Weights of a small contrastive image-text model: text encoder activation gelu, batches of 256.
Rows from block 2 of the image encoder of a small contrastive image-text model, named by matrix and row number. Rows with one number belong to one channel. Each number is 500 + 25 x the weight over its row's rms, rounded and kept within 0 to 999. All counts start at 0. Numbers have three digits each.
After each channel's rows are labels from the 100 images, of 14848, where the channel reaches its highest value: "strongest on" is what is common among them. Only what is clearly more common there than usual is listed. The data: simulated telescope pictures of galaxies. In brackets: how many of the 100, against the usual share in percent.
# convs0: first 3x3 conv, stride 2 (encoder.blocks.2.convs.0.weight, 96x64x3x3, each kernel summed), inputs 0-63
# convs1: second 3x3 conv (encoder.blocks.2.convs.1.weight, 96x96x3x3, transposed, each kernel summed), outputs 0-95

convs0.33:459515522506503504469517534438455524466510449506474502500503509491494482493521503513491460520515496533447496491495512515520526495505487508528537504504544511438502470441504504468490468508485505
convs1.33:501507488532504514441463505548476489533508520506462520535503519466513469475528479437492511536434499531489541456521482473476524484460518524491492512444482516501505537476493519515494516498477486518486463466507520475507479544503498509499526477491500541503524508496523508529509500479508460493
strongest on: round elliptical (40 vs 8.9); lensed arc (31 vs 9.1)

convs0.3:509504476494511479499479530503494541493496507531524518436534464501457441485493434507503499522528518505464521476478501485510543505509505497476485503486471496510495501496494448482539472458472517
convs1.3:523462500508484460505466533519500477468497499484498488549496503527532451497442479508498460499499495523499505486505489508463503458507517494523501513530550523486501502499466520490530517463462511511533540506541524487502439521489529517481507489548510508522543563536508470485491492515495466482
strongest on: many-armed spiral (75 vs 8.9); winding: anticlockwise outward (55 vs 13.4)

convs0.38:487550503503524500503499506486500462487533508504513515494493456461489458481492471513493503490546529487516501530474483477582562485478496476488512462542458486479487482488507505506491487493460486
convs1.38:475493478503525540491498525485472512469513502487487479519524515509510496536521510471541494535510522460511524528493496512515493515531474488506533490518569501487492530483518452468518589513495441502503487483527471499505516480504516489490521483482551561500519515474511480497535476499452504498
strongest on: round elliptical (82 vs 8.9); small (48 vs 23.9)

convs0.14:498531499491504510473473500470492553477483524486544506457521487491480508426514479498534475538522505472497511485524440524520531513487486489480516518504511527469459515479443496506521505503475503
convs1.14:518472489534504526523467508524474521471454507516524481464467464505505471493559503487524501540510507525464484505547475452513528498503485525507488507508517532500494517520462493553497513506486532523530480511529522455506496525496471549492470450469448534478505540515508527506506488493491479486
strongest on: round elliptical (57 vs 8.9); many-armed spiral (35 vs 8.9)

convs0.89:506486480520503479519512473474491502487511487496542525465478496523512513512493454525509502474491488521459488500545462445511508494540517540525517515468450498483488498535560458532461507512491485
convs1.89:488530500481513480489476511493499475522522511483527531497495448528467543490504505481488437480511516504509424476496469479433490490498496513487462505510537512460481531480484486511542460533472476443498535518493492512519554507476502498502484493526530487503482492514462491496506480500481541512
strongest on: two-armed spiral (67 vs 9); winding: anticlockwise outward (47 vs 13.4); winding: clockwise outward (41 vs 13.7)

convs0.19:520463518516504508526502443481480472494512502473516571482456484529518490537495533515506545476477496523500509471487507525473455525494508484493500478462531513501556479531494508519483529483521487
convs1.19:504512487512494482511514502475507484537521473490529484479527546465479525482497474504532452523506460454475467506555488510491456494502510469506483510457481500519477484495508509480512446493519488501486522472477488467509547474472480540501483493504468492535436451528484507485470528515488546483
strongest on: barred spiral (100 vs 9.1); winding: clockwise outward (65 vs 13.7); tilted (46 vs 18.3); winding: anticlockwise outward (35 vs 13.4)

convs0.57:467513509500528510488496543491531520446418459490486487523467494494503514489451517508467495501514511499453474489498514562511488483513479499526488521485501504507500518496545495447490479510479494
convs1.57:517556515450484484488467473528496474496513573502463504527530500473526511474485523476453545454457463448493471471490485487476460483488488492500489480473481542498498510504456527479522503516506466504482492501469507529489475535476497466476486499476498506490524493524526482488475488528518506517
strongest on: barred spiral (100 vs 9.1); winding: clockwise outward (69 vs 13.7); tilted (38 vs 18.3); winding: anticlockwise outward (31 vs 13.4)

convs0.94:495463495503485486526503502472497497515430521536505481459508532492466516446482460537504507487512501443456500498475502510485462495502510508479471506526490502516454524510470546518513469496470487
convs1.94:523535493517519512494497497560537528456551570495511532507492464529489467501490509522476474536502508525497520508468491482489506479506482519503485501528500532502506515509525523525514480513495531513470520487495486457478457535543492537528546534435484520516494556519503494502486516518491516498
strongest on: bright star with spikes (91 vs 25.5)

convs0.26:446497503465502507497536533488497478493547475502558488455476485516573483517489502509508495484466506496493518535528492444466485481488477467528496512515494491487482468494532517491478498506528468
convs1.26:518462480540484533500489501523492503490472515481515509512482475495554549485485500425482525505470514517478505472528441499496467502515519507475467459465466503480502491498500481496481506536504490503508481502539476501512544490473483494469512481554468451506484462530530519500542494499486537472
strongest on: irregular (95 vs 9.4)

convs0.51:495491480527544445469508511496507537499495505463475512472484482489501455491479458501480480485485493521498526493505512468553533491448501488454495532514464471510486491510495439482540517479484485
convs1.51:472511490518558472480458518504484477469473486483524495501500557491550469506456486486496452475491484487457532483498483458461479507531448494502474460508488556476474530490496488519454535515523532485502493508505467476531490483492510482491479464509482517477529495499506502479470514510522512538
strongest on: round elliptical (77 vs 8.9); small (49 vs 23.9)

convs0.27:472478492506514518517623469501516527497531476522519461503530509511520516507516457481496509483506498454492475517482494503502474534518502500473499552485490510485499501504481521505498474523490486
convs1.27:484461495437494512473519478526498488477530504474459508494496481483449501540492492505516481512467516486463457548439495503528504500456521495522480476524488513490489496501515466499478526516475492499493482452460505490465540492508452515515499533494474509533519460493501567505501488514497541477
strongest on: two-armed spiral (72 vs 9); winding: anticlockwise outward (71 vs 13.4); barred spiral (27 vs 9.1)

convs0.46:497488513547508491470477493542477522488507520527479506506510526526523490487480497497518486514487490461485472423520504480508526507459511477531520542457506502540532514495483529443490492472474462
convs1.46:495472496511501464492467519508488490481487481502458489513514547462491464428479508472531453512493492482506518495508518508504468533504518483494507483473534526488520458468486534488487507537526527493496495533539530526519480457536517445477502476492508512514539477544533522438493502513504499524
strongest on: two-armed spiral (39 vs 9); winding: clockwise outward (35 vs 13.7); winding: anticlockwise outward (33 vs 13.4); barred spiral (26 vs 9.1)

convs0.47:495485517492507507484490516507533496509493510514513491519495530492518449495575497511509471494520516512526497497485497469473537470494502498565477492505489484491469462472502489569514473496575497
convs1.47:503537472524502480478508518495481485488501497534496548504472493478503489488485509474509500524477479601473490467478514484500503474479473472485530474532529462508562510465518472483484544482499484494499496507505490505494535498476504485500480487469547470526504440528480509497502494489488435479
strongest on: irregular (100 vs 9.4)

convs0.91:531471510507493527484474495506482508482487522515513521536528502508478492508489521493507540469465502448496547484445526531508491519432555519496512528521523518494506478457490502522506532485515456
convs1.91:460462481537462498508520470473494470534475514489491466510488540474509503491510484456482490490450509491471504526521517506482493486464492443456487505519546479484467517486502490532468484477488495493533514502498499464530547493515494453497497515539514481551471504470525512530516506477540521548
strongest on: barred spiral (98 vs 9.1); winding: clockwise outward (72 vs 13.7); tilted (63 vs 18.3); small (49 vs 23.9)

convs0.67:478534479508467479499465527494498555503477507465533504466496493541480505447511461485479475544527509496459497463481501544455496476526487505506495516508536503454491496479499501528475516479466508
convs1.67:551496514534505493494492479533521539477507511507469506475467501474541495466499495509515511523510492512560534492484470509524547510515522531526508530480495505508540548492465494535503506519474498521468463498541490494521495548535464526482484476466484522448495539489547501462508521532494510480
strongest on: bright star with spikes (65 vs 25.5); many-armed spiral (42 vs 8.9); winding: anticlockwise outward (31 vs 13.4)

convs0.6:477488500471490502494525474540502513474498489541482527483489481520482476526570487559499508490477489521477492514475481482501499506509510482513475484465499499471556561486481497457497486458523542
convs1.6:487434491485513503513509515506497501480512384502501510512524496500472481516447485509488497511526498475505497469496499477490477514465491518549513483546527489482508486487508508488527510476479497444487505463485512540491466537532525498509533465482506501491481469515532505471508472534507523471
strongest on: round elliptical (62 vs 8.9); flattened elliptical (26 vs 9)

convs0.7:528520495538480478475512544512513500490474547511516523545502496481518515542465462500441522510478502491496489530499569544487471561478492487472491506483495506532492486492488492523498524487500493
convs1.7:522491521484475503461518505502523500502475494515474494509502558515528426518490513517480447500486507469497497497515485460499467509488492530469466541529462472526464486515488472550523505507480474501472496506512510487553469535522502508524482472511476509517503530485495540506470520484517438544
strongest on: barred spiral (100 vs 9.1); winding: clockwise outward (65 vs 13.7); tilted (61 vs 18.3); winding: anticlockwise outward (35 vs 13.4)

convs0.12:482471499550482489512513489509483508464506467491518543520449481524454481490556532485521514496492489467434504504487517480467488489517490496528527544507509506476495534476481497466475506461500529
convs1.12:507489526496496498502485491483472463526513444506490485460511471505455477528490495499525551461469505459499474502463526454524489468472545492504504503471501502492455527470497541517495500509510507470506511481464544494464469470517502480502493517450524544475472497476518559499476506499474525474
strongest on: many-armed spiral (67 vs 8.9); winding: clockwise outward (54 vs 13.7); winding: anticlockwise outward (46 vs 13.4); two-armed spiral (30 vs 9)

convs0.31:527517501531464503497476547548490517515448561503515516471484491494476492513516494481478510466545487475474473490508531524494482488530484545490468508489498523521536496497562500488487501478490457
convs1.31:522496522477476466523468507511515501478531462521493503470520485491487444491492499500475494471495488484502477479465472475470472523457516512523508518502464504546510467523489516471495475496497469509451504520486499482495448499525498513468463550472476511502473583506487495519470536495537467534
strongest on: barred spiral (97 vs 9.1); winding: anticlockwise outward (59 vs 13.4); tilted (40 vs 18.3); winding: clockwise outward (38 vs 13.7)

convs0.86:548488539476489467485485533532503528489482484495512472437551469467508494481533533507518526489515485488464519474473497493510504505488474491479511487523516494496469507489464474516490536455500439
convs1.86:495456520538490519468489488476479513498477450523497502524500514499500490499494472491478436474553533514471557529574523480498507465489513520475499473457509444501513476517518471484456515469509501470516507500533492518507528469543508535525481490519491485505503479515473535506498495493517482477
strongest on: lensed arc (58 vs 9.1); ring galaxy (42 vs 9.4)

convs0.79:472481450490503525549558480482512434520545492503510486496463503515501522528523505525506499500503540497475497533518521479492471519495465515502486517526533489509540531517523544458486483496488483
convs1.79:516512483433483536506523531508521489489502510500501515471519444508459528476456498469494485481511498494513482532467503521511465510465507503543507486529450498490500517486472486499497501495468465478477516504469495536435570477491490497532496507514502514544487549508503531499462477542486499505
strongest on: winding: clockwise outward (69 vs 13.7); barred spiral (47 vs 9.1); two-armed spiral (43 vs 9)

convs0.56:516456486542509545499492508500534480484485492487484555556487514504484511460493536495473518469462486494521508479531510526466539535491501534471500506476530467521466473517493477503521470477511467
convs1.56:463458472531475508479459488490478464475497527519511502494487514463523489483511499516538498482476461505479480480508481461478473515494515516485509501524495494507451546486479546512473470509496492505525501526507534522482430481490500447504506506487487490494488508552540529523487519493536491579
strongest on: barred spiral (97 vs 9.1); winding: clockwise outward (68 vs 13.7); tilted (51 vs 18.3)

convs0.5:501514492516440503496514510520531473509467531519489503474480499470491478478492454518533495491527509476512492504474459478497475493528496555484446480482476458535472499542528519542500509520482462
convs1.5:531486538500533501492487514488487501503454491523519520504490446519471489564500508495498551536513492534475464492493497513495491503500483504485481518453448492516525521510519499487526490502493452493488547563492512440489526519478514519508472537487514479533508543516455485482492516507546480522
strongest on: bright star with spikes (96 vs 25.5)

convs0.71:450509500505535468435507492454497486446510498521489476471539509472513479513472513489506499487509486497497545493478483490511547505480509496532508485440497458501541478521491483487471508463520518
convs1.71:501436490537525485475441508462479522499487441519459494504540548535475516491471490487472497488505492497492531450481494442493480526525508481542517498507469554469539480457496521500480521514530484510497524513513468514510512461490498477491484507509504509489511518476515484492494507533482520462
strongest on: round elliptical (48 vs 8.9); lensed arc (36 vs 9.1)

convs0.87:434509486557520474525520474470502475458513498508553478486498488458535489488495489500502491515502495477517499496476452483561541522488518519502534535502499509504470516527481512512515495513479457
convs1.87:504501483486479484495509511512499484491522500495488507531506483472487493512528520487556442484497513467480482527434477468525478499487516481488539499499520517484457480469474506523504544519493474530463459494523480484508516485506519519508536506459543509523496455459506532505510476522491590492
strongest on: two-armed spiral (100 vs 9); winding: clockwise outward (74 vs 13.7)

convs0.39:463491488493500554507490446472517464483528552501479513506485459521497511472503501498509499522525493539493525507468485485546515500533476528466510461516511526451514498525483476482483465535489461
convs1.39:536553467507503483510508496506501484494531525471495511477469512504478477447525483467507501493465476478493468555486480501519509488504528518494515512481452492517501505491510479486533496471499486527508493497484471529499519516455523520507502523487469526444468504390503531516489474505472522518
strongest on: bright star with spikes (63 vs 25.5); merging pair (32 vs 8.9); two-armed spiral (31 vs 9)

convs0.60:474479477488523497501499510516512484491511454508484478516458522474489495513509519510519490487540530599480542484467501528470538486484490463456520482479505500478530483517500515500476502520473463
convs1.60:498567503549490480497516509473482449475505493490478496542504523474492474527457447508480547475503515471509499501505473508538476480462490494538527497493461535484471459467498488487496522495516441512476511459523493498496510522485474455507508517505486540492513504528478502517484517510476472447
strongest on: round elliptical (67 vs 8.9); lensed arc (31 vs 9.1)

convs0.24:487542481513471493505488511522495497504455492485500479485494468472526548472537491528487500487528493491480491497488486481526465460531494525502527497489468464500473514508438549569492512503461476
convs1.24:524495484502494565486515550492513525472494480484558520503512501473512541490487492499476506571535470582473503490516512502478492508504485494484525502487504505510555543504524472530517494516465494511497507553499495473501511529498507525515541514460553454484485504499527511483514496490490497501
strongest on: bright star with spikes (98 vs 25.5)

convs0.95:535471519554492516473536460491500465509504489492528472484503498479462487479478529515537485531503516502499517492511488492539516471464541477511492477508481500469505479453468571547484494513508508
convs1.95:468563515549511560512551542518476510493507501486519478495505523522496499497509518484481532497512542518475519449521531502539471505510468526501465479501516531487492498483532493515505549488480464466483512455552507492526551466460495498531511496513510522493526528503476471522499486522494504503
strongest on: two-armed spiral (97 vs 9); tilted (63 vs 18.3); winding: anticlockwise outward (60 vs 13.4); winding: clockwise outward (37 vs 13.7)

convs0.59:501492494487524491525436526481502472500536506504525506442498546516505516538490474533472468520484501549488509449503485508478509541460511504549474499457497486530485482499476533511477500501517501
convs1.59:481506515491502458512513501504503516555496517463491484490493479499494523476477514466481534496480464497488472450511518528479526509475480514495518514472501524506463477492501520499507519517531500506459503517474489497554443502466500498495479494537531496550526458502494533519604497511525513472
strongest on: irregular (83 vs 9.4)

convs0.85:483489492515516463494492465513508519511484499485504526459497505537483503495489479485482492482482530476488509460502448520514501533452525491525493603453463527516499515477483483481483496498521512
convs1.85:456483512562530478489505506497504491519480476502484473509507503466509522516514477449489507469519518480483487526453493486472504504476511506488535521527503522470483486480460517550484527476484524474543530501486540505488466466536465491519471468526508510540531496526488526501578520513533500491
strongest on: tilted (64 vs 18.3); winding: anticlockwise outward (64 vs 13.4); barred spiral (51 vs 9.1); many-armed spiral (49 vs 8.9)

convs0.58:467513469501481495495448497512495584500514502516539528517493514511498458474478419499530505513523489513487478498505491523541474510512516497488473472470492541500493522494501464491521535502516518
convs1.58:490503503507507441498466546517469487476464479494483503505470460498462502517495533504496514522532482523495546500475470491495503521485518527467465481508487507459528490503457488468511501460468500508467491510511512511500494527487490445427521471479523517515536468541477542456506484484478532489
strongest on: many-armed spiral (100 vs 8.9); winding: clockwise outward (60 vs 13.7); winding: anticlockwise outward (40 vs 13.4)

convs0.65:457492527457493531455493486483524457468526488525500552512435510503492448484491528480516494493515475458496479482495509543501510485498493497489472490486522498503507517494512469494475456503491561
convs1.65:492457497460497505504479519481491485461479477484520551487486535486494517508541543475466571511498473462496469498529510495531481539502520478521495490463432506522492533491506494487495487503514521486481477497480479523474532492493467488473516489473506458479489444456510542505467472515489498492
strongest on: many-armed spiral (85 vs 8.9); winding: anticlockwise outward (44 vs 13.4); winding: clockwise outward (41 vs 13.7); tilted (38 vs 18.3)

convs0.34:526478519488497495557450497513476472480511475516520511444494531516542484498489498489546506504459508505496440459498485493466503502470497488523472481447475478526528506481507499500494535494535473
convs1.34:502534497487502493493499493470483481539454485513493488525535435484462514494498495450492500493470477526532519426480510542454483474431487501493493495468482499488477522491481503492514506505526459492494490498478513440474518516499510488484508526546527508539517455542498510518518511501498519481
strongest on: irregular (100 vs 9.4)

convs0.90:520508497518532476506486494463503489565488566515504486486543465500489529472484476483482500571504482470488488470515494467528522483497479486499524498494506476495475549522490470448494477496486509
convs1.90:503559497487501475514504509527492488485518553488461531494494476528438456480538523521514478466493490504494548508498474504524526483483487485494520498503483510436524492486484490490514534491484495506499444500519457503493507517506511498504514510493469571487526490468506501505449474535466479448
strongest on: lensed arc (52 vs 9.1); two-armed spiral (29 vs 9)

convs0.88:517507532534474481475535491495484499535477506510480463505483474517511490459537515481582496497533510514506500488497496478501505474505517515516470486500471446510489478501481541568460477480511491
convs1.88:508518526522491472499526537472473517475493487464491501491484512477511531506497480490439551524477476579473499484484530477507500545514544462521512495474470524505552461504535527465509527510509477521488482528514473496524535510514481511503490526452548506508496514523484456506504507494527504499
strongest on: bright star with spikes (89 vs 25.5); two-armed spiral (31 vs 9)

convs0.37:470534472460472476514465528545524529485486496511492544468481501536468481471533457491517471482524489462497498501458472522516522499514497490526454481487534481501457502494507463530479516486480492
convs1.37:548495493472499489530466481468520509518471513505518550486471517524509502421479480482481520507528478560567462524521509495497526502529495516520527516478494511505551460506484520518521488534494539491527502538488510485523498502529539488469530494525526497531503483510480487501453488508508527509
strongest on: many-armed spiral (88 vs 8.9); tilted (51 vs 18.3); small (48 vs 23.9); winding: clockwise outward (48 vs 13.7)

convs0.68:486488502571503490503513455480529453485517459478425519494493498499495529463508515463488502491498541459527478497529513468530498524486509482475507534500514511501488498500478517511479484494453469
convs1.68:473512549430494487478509505502524489451498531491512522495541530547504526458507498487546478460490518466492489554497513496497502483493503506495492493513512531476505472524504527474494501484480531490470518473503484563489507524477512512521506564461511499520491520482500550505484496506470559480
strongest on: two-armed spiral (91 vs 9); winding: anticlockwise outward (66 vs 13.4); tilted (41 vs 18.3); winding: clockwise outward (34 vs 13.7)

convs0.55:478472488498541514483473522483497500493470504492484498504496475534513546458451523511474478530476538466497473473517471540503478475516477516498544520493500502512470483512519496469504481582499469
convs1.55:479583475470503489486495489516520477495497615522522487554500466485540522507539516460481512515484493496490484509481493490485499489495476526467490518494487481512502492522514476471462477462458527494478492522474502497501490511489495508496489501481507463472503491487473518474517490493501513563
strongest on: star cluster (100 vs 9.1)

convs0.10:550460496482471522482483479476486487474561503494539503531495496504459515477503522489523477494518477446504567454486495477503522543517488514504489454509510465484492475492497489510486506477521470
convs1.10:514457492541472505473543529486478501573506474486491501472487454483480550473527495488475479460497488500490493474498560503505510515532539510475499491450504476524507494495464528512502526497507506494477456477557515501549541482514507481469482501515546512515474533501494507506517475492515523487
strongest on: ring galaxy (89 vs 9.4)

convs0.35:490481495467475504496483512526463540540467539507495543491500483560477517511481512471526507509453507475508462454503525544477483524489476546508510500491494490484496499513514516491514574499515494
convs1.35:462514538522521483502458473510497549518501533508509487523511475507486483483527493456460510523504498495532491472477498472489524582548522505504466512500513439507512476547484522498505444491497502503486498509475519450509514484521484464493500481520472449494479472499457534514494491502519518526
strongest on: barred spiral (96 vs 9.1); tilted (55 vs 18.3); winding: clockwise outward (52 vs 13.7); winding: anticlockwise outward (44 vs 13.4)

convs0.72:483502491487478492557535474503522494503479506524513535485526516547549496520505454483504514514464512457509498485527497503508486476512483481436500565519518523484482440467506504497501494522481510
convs1.72:494477498476488477480554469497508475505560485484488515489517462494465521582489494535547464477503475478505478544485482489481500488491471501480479518500490513514482493490487501491468498517496554499468488499468509472473593509501484526526505526489500473529473507522462482522522487494513488492
strongest on: winding: clockwise outward (49 vs 13.7); barred spiral (40 vs 9.1); two-armed spiral (38 vs 9)

convs0.21:468495502468500527494483510482551525485499479469465510499493515555501494491537479526440524532490467515506492521469524481495558500498501519510475503459519501479486441489470504538493499485542488
convs1.21:546495484481489466487487519506515491495488459527494570522477510506497489483478488486472488528526502514507524526498474481503555469486507520530512500525486499498528520506457520524469510482491595543499506501480498553495466536531508465478521486498508537531485465520500506508462513495509461480
strongest on: many-armed spiral (86 vs 8.9); winding: anticlockwise outward (46 vs 13.4); tilted (45 vs 18.3); winding: clockwise outward (40 vs 13.7)

convs0.18:471497449478496499534498491464547479526551469500473509490511529561485515506509521516466538480508524491485496531507504496470522539494487511502500499464547513486447455538514516478482496499487510
convs1.18:496465504444503489477539510499509454471507485492464540481500498504486528462522517457488478517493502492557472560480499491485509503507521472494487505488463513485505516481503494484494511501488550495491472498480478536495520498484516509530506483549537486580531476564499534505510475506476470520
strongest on: many-armed spiral (73 vs 8.9); winding: anticlockwise outward (55 vs 13.4); tilted (53 vs 18.3); winding: clockwise outward (44 vs 13.7)

convs0.22:473528477467443482488487497506456568475544484522548539535492517489503500478503459488511480472526498485529526462462511475518499514504488486464514499505472503503476536504487501485513513485520540
convs1.22:496472506554519502501443511515484515502509435522495499479494496528490489492508482484527478503490480487503497443512538494517495548518542480469473500529472459536509502480497502576484480475503510501495490512526503478535467470505495519431490449510482468508464508511496499527497488475488478537
strongest on: many-armed spiral (100 vs 8.9); winding: anticlockwise outward (52 vs 13.4); winding: clockwise outward (48 vs 13.7)

convs0.9:469502491498575499480480511481506505470448479495496517486502527506492477442447520493507477536485529479480470460481464527491508471516495488523521496509487473492499494483517498507495473562508455
convs1.9:503609476504481534498515504518485479487474611503503506496490482473518479464512488488504507497480480503520484494463507494503504480461477480528511518493504508511476507501488482512435493471504518507493477468497523491461521485494479515510507500521492499523523453515473496509482477544482513484
strongest on: star cluster (86 vs 9.1)

convs0.69:495542534542443513504493489479530480520471514518474515437507479485509482466485527498502515494525518481463503475505491530512475473485535514444481496520512481491516480478475548507466483523500454
convs1.69:555560503498487513529479472524532502488534513454519483524504474505488456522478497498507510546527500537452525471512480481487496469480515535485496510499491487533512478540564504489477484506500498515488562495539508493505523557511475488503507521464474513497482535461481543502514525511494505489
strongest on: bright star with spikes (98 vs 25.5)

convs0.20:496471502516504497620522492494492461500458496493528519482505487509475478515499511471531503511466512490483478523482525490512495470490486493429499524506515467486497472470518491503487514496483505
convs1.20:507481492453483511493556501495489497473559499457502511497498492492496519597509486508531499482505506500503493528437491500499496477489509500480508502466482468500499496513490498481520524488480500496466471500492516506455589539510505499491502497435508528479479538447496512518494496502503502515
strongest on: winding: clockwise outward (40 vs 13.7); barred spiral (39 vs 9.1); two-armed spiral (37 vs 9); winding: anticlockwise outward (36 vs 13.4)

convs0.17:472523475514450478464519514511519515535512565474512504486478504539506471475442474468553496490483500489535454471486517501484516505483524532486499472521522472475503477548491504505490490506490488
convs1.17:536460496492527513498486492502510556515526522521512523460507493494499497517505500522488512510518493506528488476465490505499547526539476503516495515475453493538565509527502491476535503500516521551487457542500520485471490529501511518476506533458512479453477533481477494540522516531523482565
strongest on: edge-on disc (97 vs 9.3)

convs0.45:476550527507510520471508495467499501468497466470473524507480515485490540490505491509520509500497490518458529521504539507452508541551510476520575507492528505496497518468466480512495471478455508
convs1.45:477433470498497535461497489510494490468517476524493541487485495480516487458506519508528487479460494547501501524502490501500519527504495508469476508529506489509508599500511463519516505514514509532486475530504535526497488487502508509527493484478473469482488514478558517503509539510534480568
strongest on: round elliptical (79 vs 8.9)

convs0.11:484507554515521482510463535491489505474490470531471537462456449502482545529470503480545462471495514507480514524508547488490491524492486457476485504518523500517503524479481502516496525498528466
convs1.11:493466527473435495466436516512506485498479524499490494531499483515505515486493507515523465495522493446533509487492496521496495470500515491465517431512534474493492486522483460522470497469525530531482506483549535509495448500514537517521506513485477435456500499504466504516503514490502469478
strongest on: many-armed spiral (64 vs 8.9); lensed arc (33 vs 9.1); winding: anticlockwise outward (33 vs 13.4); winding: clockwise outward (32 vs 13.7)

convs0.92:487517472548476489483531473489506478455484507513488499492474484491500509508534518521531534537486489489465499467474494463525463491483518483516519468502510487507537585477460541482509504467502512
convs1.92:521444488474530565496541534488499485448484452512527549473504520514507477468515503482520553509463496559476535523508523492500487517492486490516511518492491549491506520490520515522550525521481528510498484512506503505489519456516489522530489520480473465532508475519544541501501513513500502497
strongest on: two-armed spiral (100 vs 9); winding: clockwise outward (61 vs 13.7); tilted (41 vs 18.3); winding: anticlockwise outward (39 vs 13.4)

convs0.1:506473495512460531501508534519487508528478543454501488532464484482482483547478501483479529484500517459498487507487537537488495517444548492488520582515496522491500487500503512502501483475512473
convs1.1:485463493496514514476516474497494489492471480492517467506480542503530430508497487478496463477464509484440498545521490485484478484527457511487490488547502488522485549525496468528504471505506491487500517507491520494495493515477489467540473516506423508532480538492537525526463509493507481549
strongest on: barred spiral (100 vs 9.1); winding: clockwise outward (64 vs 13.7); tilted (50 vs 18.3); winding: anticlockwise outward (36 vs 13.4)

convs0.81:476516468481506506485483507500460490455491511551496487487499507471468500512453453510506472487460499551511504534530523466512535569506497512495481473484477527497502534500518500500516436502500502
convs1.81:480452470476500472493494530523508501515493474518487504498473524519545520412461517478507460510526497477547450506488513547521542490508486494490485530496447491513509472521465438471501536473512534508476494525525500526506500513514518507460494485494501485507503531475488496494458511521495498521
strongest on: many-armed spiral (100 vs 8.9); winding: clockwise outward (69 vs 13.7); tilted (40 vs 18.3); winding: anticlockwise outward (31 vs 13.4)

convs0.70:475492493530428538515515491530489480471477530488517532536478498473503495513452520457530512475491525495519548486499512547513513504461487532507482481498526513517497486471514482498446463518511505
convs1.70:447475478474504505482511501473489466508535486493497480474471507508483486513487487450518564489461523477498494521509489512522461536529531467487461510488465524525487507466476491515542519461457502504485517524492465523480522472492503502520511482483519457488443517474496483510501511499529491578
strongest on: barred spiral (90 vs 9.1); winding: clockwise outward (53 vs 13.7); tilted (48 vs 18.3); winding: anticlockwise outward (37 vs 13.4)

convs0.8:528489513491490533437437517465521498486530477515519492521545494508520520507463465516513476486489482482462545462492507530492480541479499506492484486492525504503476497497502492466497545502483560
convs1.8:472445520520493467494493508493456491566515493508515489486509536488496535508495505484464520483502473474512453465567531521519483492496512485517512491458439529540467499502495563475516524496510502507478501485505501477543480507493497498478504479520512491569483502502498510491495491503502552466
strongest on: barred spiral (87 vs 9.1); winding: clockwise outward (62 vs 13.7); tilted (61 vs 18.3)

convs0.53:480547474516505514477496511502468474509443544506501490451509502538504507475503457510525534465486515503472538518481511479423492501510476480497492465512509515468491515484513478507477520508446493
convs1.53:509550525499526504478483509498509535481485520504520517492471520493511477494518475516502473482482497530515521483535428495494490505541497510486503527496488506508531558523472503475519496547506535478512499507475476491499458498552510494484471530477461570487483529474552476476481546483507509455
strongest on: bright star with spikes (98 vs 25.5)

convs0.50:477499452508470475495486477540487522514497512511477464522493503511493526497487504495457490522520514518555516506456507467529508472442524470464530503522495493500474491519436494499514457536510527
convs1.50:475513480502517465510510512465462532488522533503498470494485464511470497519468493501472502505520503449508514498456475495502460572499509464560511479513496458495499472483511512464474541472500494466491515539517541491497521469496496487500552478502496525491495485443435505515496473497490478507
strongest on: edge-on disc (100 vs 9.3)

convs0.84:497517492494522460481541462507497514470528506489470491500490551492506465455456492496467489508517538513576532481489501506504545519502505515490532559475503469492468508507505496497471491467484504
convs1.84:477455503467528498484508503501488513494467482528469462491500527509532467462531508459514483483498499467514521490456500509495479545577517476516521497489520547491464498470478474533474560496480527509503545509501526523484448476517510471505517475504480497513513497515501564511496528498495501530
strongest on: round elliptical (93 vs 8.9)

convs0.2:501471476472513511445518507476507466436465436483492518501481511500471485470467544510471493514488494463521556483482503536491488508531473504506486475531528498487480505485489516501488496518504547
convs1.2:505494491555474505480534505523455482506488548474476490472500526526481513479510506436448571479500482479521482474506517482528474496527477472484511514450448528524482490450514533473517507522484478488472469462537488490496503494497509488522497496511504499494518506490516446501523501528476468491
strongest on: lensed arc (95 vs 9.1)

convs0.4:572471591494482501485518491500492490519489498493480462482472505515524494490496515477515502515481503462506551479480508501513507504487513483450522499518467490465513467457464540502503504481502478
convs1.4:506472519551490543485511471482483495528498466503552507508496518482495492520509477484475462478486500489482520474503508447499493478476448469498526462512506480499474464511560473478506483485519508464480506471536471487483558499515482508524494516478487475535485503456539471532488505506515455448
strongest on: ring galaxy (80 vs 9.4)